From a checkpoint of a small audio frame classifier.
Model: mfcc input, activation relu.
Training: soap at rate 0.0031, batches of 256, held-out accuracy 99%.
Data: trained on short made-up English sentences, spoken by a formant synthesiser in many voices, 64.9 epochs.
Rows from block 12, named by matrix and row number. Rows with one number belong to one channel. Each number is 500 + 50 x the weight over its row's rms, rounded and kept within 0 to 999. All counts start at 0. Numbers have three digits each. After the name is the row's rms in percent of the matrix's.
# convs1: first pointwise conv (model.blocks.12.convs.1.weight, 208x208x1), inputs 0-41
# convs3: second pointwise conv (model.blocks.12.convs.3.weight, 208x208x1, transposed), outputs 0-41
convs1.34 094:515510448454564519463546439461579593500525458620457541510484519450500497527483458553567401511491565586481538446452485657497524
convs3.34 099:623529576481527381484503546489454563474438517507501473463458433536434501493500527593464533564483581451530472545416523549509485
convs1.35 098:454553553463480554451487570598462421472524425537551543400453446535525442513499473505482457491535556488511551509526454465554527
convs3.35 102:404508530477493474462422527398482634457508542472559396491517417506520521503456534541529435446542464475432510566533496515557486
convs1.36 097:572520418499526495466446601480494535480391526432502591554497417495499560460493513500503504464470388544622401482456531457538408
convs3.36 096:566533485490528553562544501430508464600479438602449528558446482447583498536575499476521458556507568522504453418544464488452491
convs1.37 098:513446475479523512362454510537510531577465471538490455588410352558497441531527546424549425593447518466479594550543468521462540
convs3.37 102:566481475511549491487459594523498452428514468540602470542506574469365450488461423463565437523497494526511591485495520500545449
convs1.38 095:451608464522466504534503534438503527494582531540518535470526480547414472481564604361476293432615500451572502452459520462474455
convs3.38 102:538474495482460499540504501479489557456449555548488554502443488470514493565498501488475502476621487448543436691522508482485492
convs1.39 105:535513465418560429577447495518512503417465456477498531477507414518561514528450494482462444393479537471518549508568489436437542
convs3.39 118:424503514518444501412547484479483482445526408447451584521484485435504526607470473599465521513509498507449549585452481495514510
convs1.40 107:508426445526538524516479422530524493543498504530511617572643493498493544566342579534563497510496515412527491474528446479465452
convs3.40 106:440493500530435518486574540447458497540426453431555490603455580494496461515441496496546469579556588493607518471419537474419514
convs1.41 095:493494435514476439438487508526541562388472515542576518458381531473457425573458584457570483519394474517393598475540478529483507
convs3.41 096:475496623520479496528465565403508482470555470496507496450560518503457493584566471533558513484500451573562574473552478471588458
convs1.42 092:489601492527530544464574452491420515541484572472504500562541431533494471452479600487551537494570468584417608422485528550447501
convs3.42 095:561532505415481444481522514431443503552540411493488565426501421550510469539409468437500537529547505598509522569462486483543474
convs1.43 101:481446610568471602462471465478528545597497550517589415529477479523480481452487483494444533579557503471481527481498543389414509
convs3.43 096:512518459492510461534504559509492472527584529454428514566519442465503516576549440473506419494453537483513501595481568487432442
convs1.44 093:505506535390478573489548462555549554383531545445492493503625400523529495562523435558401507612548481579475480412506507544447505
convs3.44 105:525530442449477483459554478518487534439523462580557485517427488471513458490543476490524442548507460491507538537436429527493401
convs1.45 102:510517381510512539436544533521518489458536430485464519531473468375516578483472463518440549538506498380579522488534497491503550
convs3.45 106:446525519471536512501497581534550546447423530483416514443523454583494510540560443535464468491441535495459469467526499474534553
convs1.46 095:508512517524473525515550445513631455510452533471548455484432494571563570415534571537465505452464524515470487487516492454505562
convs3.46 100:477467519563509409656511479543524592404443534547531462451528416483514492521482503504508442492508571569518573533503499356527476
convs1.47 090:479511550500460554469447481440519456552558504591438508472588462497442487483481417486541523544551480529485504546498457517558448
convs3.47 097:499554462476451508438377570449513575471510485448533407410471624433410516465498466477483490408525531495496457544490562462492550
convs1.48 097:591489550474526550545378595491503511530603546517483601575482579569506488467482497525504531447586540595455500453467583603427536
convs3.48 100:526527491526524633449465494505503454546511449462540429541524519447422580586456494586521477518480488473549494532506436475503527
convs1.49 100:561489484435384493470528557537500470526419429472546584527582472484504518467462549539589515515529523441510420501541565496599481
convs3.49 103:459564493422405405447555533505485458563591539424428507482409466477528507492473471468434512507570528461475510512458467481462474
convs1.50 106:366488553529504478521439452516482505473477506453531458561503437577514517535430424498554496515541522369503575508399567483478438
convs3.50 099:451437487458465506503502389537488429546590554451537510499527455484521594634499533495525490523482577484432460541526456504519516
convs1.51 097:471443480460584527465536445455500567457466650567495493516399538574529609552506519488531562459559555390503540564497549546444481
convs3.51 094:479557504427489494440494438513554437539607570387494482526453487377495476421506477590491479420530593479511457437509437517588472
convs1.52 112:596390446457544345473456525540553439502507437513445575493437461550464497516473501474482587524488575575538518502527342499519498
convs3.52 104:479470435509522467504539587518555556512485486475455523525512426435510629540493450512459494534515532481523492529542512514538513
convs1.53 099:523518527500496487452474472509537477485549514603454457543541511537521602461524493559479469487474426483545476443506481459572455
convs3.53 104:421513427491470510541514479420488466562570450420561486520453518546435463426484451485588520481464511436455594547480553540506420
convs1.54 096:526447565476416467481560478496509548569551555530536453534544453462480528448498542511533459467548445493503517554574448497572418
convs3.54 096:498499589528455464479468445589441460427453557467491523492501490445542499590502446483504497413461537607530564579515504456487532
convs1.55 093:479542465491462492452453460486458451448680367534468464571542454470471508448546517508448573449487535503516466595509479455424449
convs3.55 097:459466489504507358542417440529515391502381493517534500505560424559480505554417481477542534525512475498471531528455507499452457
convs1.56 102:501498453598540481494599405564555492463569463437571496497443561479514533528502563593413468580500527477489460432472546430490502
convs3.56 092:483463439426587448493501528458451570516476523471500513509441581505460546412441539475513454457472507418485516570456511549555418
convs1.57 094:491594466434497468515567556425447441519591554482461476529430520459504489478458521484567463479484478462469413562465479419520499
convs3.57 094:493527531479445513543446501547525484551461426507549533552483558525462481465573517467445495473493482406442479470535426391527541
convs1.58 109:464484515568480513409484544552541481536408587554564489425556514438511534512527481483493547454526508464435641539423427417461473
convs3.58 103:552575614447552557481485561448500553532458411422543574566495553488480497453596399521542511569508486558609526455545458621386554
convs1.59 101:433560314551425555514529575475410530454495457641453498481594549522507470545537459526477476521531399487519433446530441455558499
convs3.59 100:555575449513426476487466517433422485530501385584552540495516561515531529513542500527592482432572513492503537515500567472539475
convs1.60 102:379592499550555452506533400537471486486547572548446513569456440450479426461560455462577440498487562604477475469535464544467486
convs3.60 109:439521538493567504401539536563502488447574449472395448418491474597416494544494582560469435497493399456542470403510542523389491
convs1.61 095:558461385517560525580527489474492532533471549504447459491497503614417535483587521503441509402568512563449567428473479467401582
convs3.61 103:503466487491525532457465487535567508490426542423529514470489437457520513451510494426503434459548523487503612480549534508520421
convs1.62 102:516601454469522459461546547522514440438454497562513468601579536489555459464416549483360464472449474471519491406482466466500505
convs3.62 106:460520462468480526597534485515534403466579488514453542530530456514469517568533529465458494461479386466447497410500476571505508
convs1.63 099:420461469461475567503378429448533503539534569496426498506467448481487486490562553541576511612532466535465484470611574451401506
convs3.63 099:513482527469393435505428498437511555561456446519491530454510475490481545492583492555496559454419461536472533497616457567415495
convs1.64 095:423563484493545539457461486479468552452486584421497498503522501481476573533606447526457512526428505624509597503529457433497481
convs3.64 096:568487469495531505468471450390501530500533513574482546501462583405457478537521456520555412531541423451484574524492573537494537
convs1.65 097:500557487543518480461507498560543597462511440486453548482490473612438619571511428441506570535458388609468496512508492514495561
convs3.65 101:580473490504433419401398477479475526468516502464448499471459505434511488542408547486496472470515401412495526395402424550514533
convs1.66 099:524497557481494496463554487498463404408425572563471513495588451555493398459616504565579524488491534476441437543487583466463428
convs3.66 096:444559481450473476457591456523550567453522514398482522462435482468471457432539499457520449511529557494466453447508542509448494
convs1.67 104:312459511492513518453542417574494453434446406417572507519555459533495494500485504471382538468588439418485441488501513459453576
convs3.67 099:525527559422540428453472505398547481427524523590462406574521491550414450517493488566455538538458530356437510453465504426524548
convs1.68 103:493546517583391505555439518546476448479531599543554459499466482462508615615516440518521540546549537579505523500518434554577494
convs3.68 106:519435460427502546539638525467454538454602509480543535562410540511478510421521402412449494479405457464465507724457537549498530
convs1.69 088:420524514427505467567508489443578614521550480488555506420470472559470540499482448549598599465520489549528547543478458515485502
convs3.69 092:539476417371480561470474444542513570518492367440475511491483578458517503429482456522481500541466588478473542565557563475419378
convs1.70 092:446446500518445419543449446502481489465551488526430536531511461459429569503556502500584491443475504565567485540470475618479447
convs3.70 095:446502539389492483438527471509402444449489483544455473473543514446514534472443462565545482520567475461552532517440523435498498
convs1.71 093:546434534488483488495422440526568557530477501455403468563546515449502494517560503478564529540481528504571518406514591520532441
convs3.71 102:418465532465557453485491572392490551540563569481454445492479446533474389519575461582471538482559461445422465492455475527388526
convs1.72 102:509575404533446387508570573550546429565428519560553483423444554483525498553524451522478525479530581503462602553512468565451520
convs3.72 103:510498502407549499443636576499454394558600426473464511603498403539507453582363484476609549452481575516504484480466508490466396
convs1.73 089:513527495504533463559566477521513491499499558551530572474554520554495487424469482439513516502424544504697561453570489455445514
convs3.73 102:505433501438602476490531441514456504503453541483501584574587486478580428520457447590515481488345519520472492507381521527544474
convs1.74 099:483541504524544472552474516496498528581416455514547463495448460532514464561527603504481494499459430541480490553526556457506460
convs3.74 101:459463562456491455451578461530567520552504409562542545435437523470520597456525502541541444553540502529552458434515538497584521
convs1.75 099:494530477465421398514443430412379503612551486518492506537480545555504603505418565431493549563508469560494517577490435448489457
convs3.75 101:494450485474516482466472628539519550466537530585498501587571536476506508493461522520514475588496482499559482517507576429547445
convs1.76 102:571506519522464452481433472444511484542500495547513542466571463370546531475447497431519557504486566571473580541529484418549489
convs3.76 106:537466470471525436469405454537488525476500598538477488474503486541393462444469481525442512545501519547497557498402441538527493
convs1.77 104:502447626472449404528532494522517490465528479651572521498555524522528387440573575485490552527576497502493539554477356498424489
convs3.77 096:528613529494555575459530521561549524498587464463493515465528541458394398457505490450603427525470411506447552519482454528486504
convs1.78 105:363401502613498558485393557428471524452519479567535524515573529572479476490406460482446520593437489534501500513454452546477529
convs3.78 100:413442512555457464407434535447493492509596531506529423582525466520542507544496507490478501526611403457454535420496511441481521
convs1.79 099:526451444489530483567610451586496486540467464567551604490488496528458492511533436573462423522612560523394481494539481506581504
convs3.79 104:468502541465465469520495570369501493490531482448430516381593573542464550452508546514581469542558451440570521523556506427529509
convs1.80 100:494482474469610525520513529528515563444544470438556499503524447476388493520477462427507482582469473516451480479409458539564505
convs3.80 103:504518495616528500522463476462537564549487550430448546604551441540427552533534440459439503481501547512532439505504458449555543
convs1.81 109:496582553526508372467548407558510466449477538472514414471374436513508484543512553535473451499422467501517511505460518534426580
convs3.81 103:548441444501566480508549490484447555542508545452478598480514415483574509497501542449532554560475429515507489546454509532448485
convs1.82 105:510512553519541480515585505527513481435543447523525512511565528473459566420587511428489576522434564530502624511505626497515453
convs3.82 101:515462436485507521443533593562476607535501477527537471492429493472513441481540536435547580528494497493524488580486484562557538
convs1.83 109:536427401501485458497561492513433509498440490471510493516547502519490432523505531452543440544535469455381537482505494521504496
convs3.83 103:513460506474453624462457557447527565542559546472429525605545477469581481497514478482519461516471539445609531470538461519631439
convs1.84 096:473454489561522394504437547500531534398531485527579439534545491516478546472482499473544488464527519548507490518517485438446433
convs3.84 099:479486523536519452511453428503431501542458496460428571515484540573493536508614386541570500542450482460451548621515491422481553
convs1.85 099:512453484429565482443376511424528484520512466434561594447578435507485590470482454611519548520499500497521536416399527576574500
convs3.85 102:522507517519567477515467404465446487554496495401426489516598426555629537388527541538472505553482502553575550460546532468539572
convs1.86 101:485401522482531533504581485631512545497534448524505577561516561520515488457514522519527443493471435454526396406511540428585538
convs3.86 095:464472526516580488590535456428553510511608459514440468528502538574571514583495571522527489505491445497430503544514463540539584
convs1.87 095:460641546429461457446552493506465552506470484487480510559454472535460455444482459549548486536496511514477486508509589519521599
convs3.87 099:455483498514403539595441413613541516507442516503568622458471471416548563466589499529423407534582520473548546512552471569482470
convs1.88 090:500452455515527476527585517469498531478453469519597575525448434454564560467560445459442499532439556419583406501506548559531504
convs3.88 098:477544466511512502486528518547492613460526480502518512394465571526462445512424507536519601466568574435531515526605562462551544
convs1.89 092:467492329457541501349520440524468553447562549487523451435490486524545463524443509406523423426470471503572537443502465473453512
convs3.89 095:443437478473532516418482480440487439476506475387541457541522528492559525559523579537413461456519506580584454439486464458499518
convs1.90 105:409563536542514524591547475590428486418449424436482544545550412471499454521517439518437521533444612518471549436433487589470607
convs3.90 105:555496573449493474565594484453484471543475535463424552510419436475540564433527465496417468484489537583564477612487549437447451
convs1.91 100:530469394538377469474536581557534520460528412473457453535431488568496536509515493526528495582529582415512447571510475383389584
convs3.91 097:492450419565545474477517442579605451500541436432419484468492526535523500569473516430504468473509497545529544489519445407484489
convs1.92 111:423558447526545454513492558532488549497563544513486510466483510499526413491480448511506451618517486506498421470497550496452530
convs3.92 107:484545410509430549500469626522569500542520471579572527457497585573476536474468375527486486522505512523494459402468392598496510
convs1.93 101:476512468433472473444566512555560589532473506582513504512482543465449499535544449496534514498549558405550537436511438479466578
convs3.93 103:577496562526619501401523534510438487387422495495497472518431494465499532462515440475538475465490490458484463496523457483507466
convs1.94 104:532479516445524465474481486529512446476497543520498577528557539522477473520420460501588566460527524512514555496447460563486513
convs3.94 098:498522560547413516423521432497519406547514474454500502532521522504490520450472563526453422470474530630528542530468491437468509
convs1.95 096:592536533514473450498514483497547544418487484484413431491543491519500482485413470515545587512453532520584482487552486520488547
convs3.95 104:406532554482522456481451546477451539525489554506569490479509576481502532472481451503451586545488455497436508516501539558457507
convs1.96 101:533529611410407475449535445507574571488530594466549495522474503440494540502537557492578534512474464487596561556400544597571489
convs3.96 103:490488495492529499501575450626493503665507563494439481579508488502516570477558405470589455616524512482519575596524510449498552
convs1.97 093:563495510524438519401505543487461596545546532442476440467481547429529470522508533479650485542603503510443496521583466462437440
convs3.97 097:472519587470520502462442498495516542548458450408514485516384519532487436512450450498612466500527535550563552452524498487449501
convs1.98 097:491598420565553564549462507532447485539501459414528494547494552561458573480498490424511536488500483551501513522589515455429499
convs3.98 097:479522471564530455544557434524466450521517468535482564519583458557377543544479500559540446523526448524653568578526519501479390
convs1.99 095:431431446523387460599446452389540664483405507551554512480543577549446581498522543460498470535524511560546518595561575473498480
convs3.99 098:463485592524555372560451503467487482499462501625514459598575499491513559444533485607456518499512482458457502447454522539498419